config.yaml
norm: "batchnorm"
kernel_size: 5
rnn: "gru"
rnn_layers: 5
precondition_frequency: 25
max_precond_dim: 512
l1_shrink: 0.03
epochs: 3.8
Rows from block 2 of a small sound classifier, named by matrix and row number. Each number is 500 + 50 x the weight over its row's rms, rounded and kept within 0 to 999. All counts start at 0. Numbers have three digits each.
After each channel's rows are labels from the 100 clips, of 14976, where the channel reaches its highest value: "top examples" is what is common among them. Only what is clearly more common there than usual is listed. The data: synthesised imitations of 52 everyday sounds, one a clip. In brackets: how many of the 100.
# conv: width-5 conv, stride 2 (model.blocks.2.conv.weight, 128x128x5, each kernel summed), inputs 0-127

conv.2:502465501563452558414360503464462484557514480458495477613567550405483542499555565447558544562432415505457482539489563530453526464373514605578529490524544456607479449461542531519541554546507503527467482535494484517487498480491476481556507457500509520553500492575476489485483522506541418552477517544508435495648476455577476388546590508541438508499488506422519521529443484640482456508535
top examples: clipping (51); text has "clipped" (51)

conv.21:413444516498455482480504496444463463477453631505492479578467502491493489475478492424475539510498575610543499433446487474447454511524516462455596463511568529540518495539578526534540500460487510443448437494501363514481484478554467486561427500507396655542522426559535450455542553475529540534515520543529399441518421505498473585612593545517498525469490475501670516508448479519472476493520
top examples: nature (41); water drop (38)

conv.13:501508527444691509576469472501491535469489480530525465637496432488519496608498511542498483488464638485473509466568432503494525428396526530509448505479470523497475546495436505528527541475484521504553471498574511522493502641552535487494456528510538552471559339503486510433517495428520534523616468528506620498502473562454563466551517455545504504519600508506463503509526615458500503458476
top examples: clipping (56); text has "clipped" (56)

conv.121:590497448515544464477628567482583476617459493590511498429526572480546507463523481561512497474501490523479465558501474521450512485479559488485495547500402509388549524470438514501523507547495507493530494502474625482441461498455530640509519494514587414512505561479564519402477509455475482550463479480555501520495634529520492535458587642514526498585563575576399525503464487531459563517513
top examples: people (75); footsteps (41); clipping (25); text has "clipped" (25)

conv.15:431575510345389508536474489468500440515535541530509503522503429487487473491449530547506438478505471503443589452482486524502450548450466440639530533474579581481514509487590509519562502493471518461496364518515485503510522504487564649493524526486516436521541515558505502500397505472523571518548532592627499571445521466624469498513546529507497523472532454488465501594612510570518510511549
top examples: household (54)

conv.25:528598423394510493499513474440498490506532519557509564559515503527489510504527470437524489488624461421485478519453506511445481429613500488642543418498499469469556526477464460515544457465495506486506541474460428530422455577403503510542468473538458438420509564450513517575528549482523598513506452588424562461467533575407539472410523533516465511528531518496436499476548511512629358526459
top examples: people (46); clipping (32); text has "clipped" (32); footsteps (31)

conv.19:451510439462505479523323437469591479436502475349514552489445589511535498522566507540555586550543534498506517537492497532455462662516501472537527571471512444513560539504541513609491497494513460522523517516473436532431503467573540404524504376481484522535490552624514526481502430497526505507510495505464450540500553461581410509487570549485513516453543540547451524516480482498544601422504
top examples: household (40); people (38); applause (34)

conv.123:466512442663529506490342402510483507590502467442531383538514473505463514517477544546511509515394527564535465402531506505475486511462490529371553460509535534629452463435597517551492490486499480514506510516534438528389557493518398481521497502505493488500508508567529449493596454499499516462468544539518548478520309510570513460502488468482497525404499517494505527528474483531531510511523
top examples: household (39)

conv.28:501588518535575491466459557490442521467590552488513529537536564495496508529548469541510487477485506486442557504453559495453503589546550534561537454470505546495533483410558512544580474381502468501526481463424427618546517502492512496493446472484551436492485461477388614533476494548506611495526602519614444493515564530462539489525673485396472507515485495505568526530448490563458482614509
top examples: clipping (31); text has "clipped" (31); crickets (25)

conv.12:568570462688546513479518535505459567678510484441477475418423516461492481512485494515460563495421496485465499454414534516533477507478508525656497605541488511559496485502587527522605515501503535536502524494490450505514582520473571494527458502452488475491502432599474470410458509480460492488522528515579455536523418561480397489533475480460505525512449417535406510489405484534513472482469
top examples: household (54)

conv.38:484576432551537495466527577468496556474553410574535580334525505491513481524550386481539502486537431399382565490541530408442478292522457469538426499515496485516499477491509513512490519474504502524595470504471508517456487458552537444430499472517498453536473460480518509411479479497502520492600450580501465501576508488570516472360494457481485502517520524472452483451471492473566450469478
top examples: household (48)

conv.60:469501636552500515583406502406443534594587515499517528538473501535510488522514508368613545473510477565502413501544487494475472472470500546416497562464504513539516437528390486489474504564541496564463499463407474502564550450468509494517584581545407551494481582472487550554557524553550465444490457489496537512505483497472520534640560456581573498516479460529583500527498531396477483562565
top examples: clipping (66); text has "clipped" (66)

conv.96:521596554587420489469530535447533458628494492464508380545514499514588499475447513430573504512479421573585478439395492498474535633440489477519517495518527567363517533507535485498478575517480487536522483515495574510539472504366519514492464527527485499624470488517551509564570467499506512516458352454501497513519592501493464479466623534523479493492535534543486494473574521468511434473505
top examples: household (63)

conv.9:459514521312474504536543486546505517518501540413541454500541471481501522554500467442536495501534495531513508478681515536484502455574506499504546477439519590515497488502345491403435476483471444459504489517485435477510478499478480565525519498495499586495493459372504503469552462525509510515483449449367517503458336459500481447509480456530475503377481543493475502606551497499525408506516
top examples: clipping (34); text has "clipped" (34)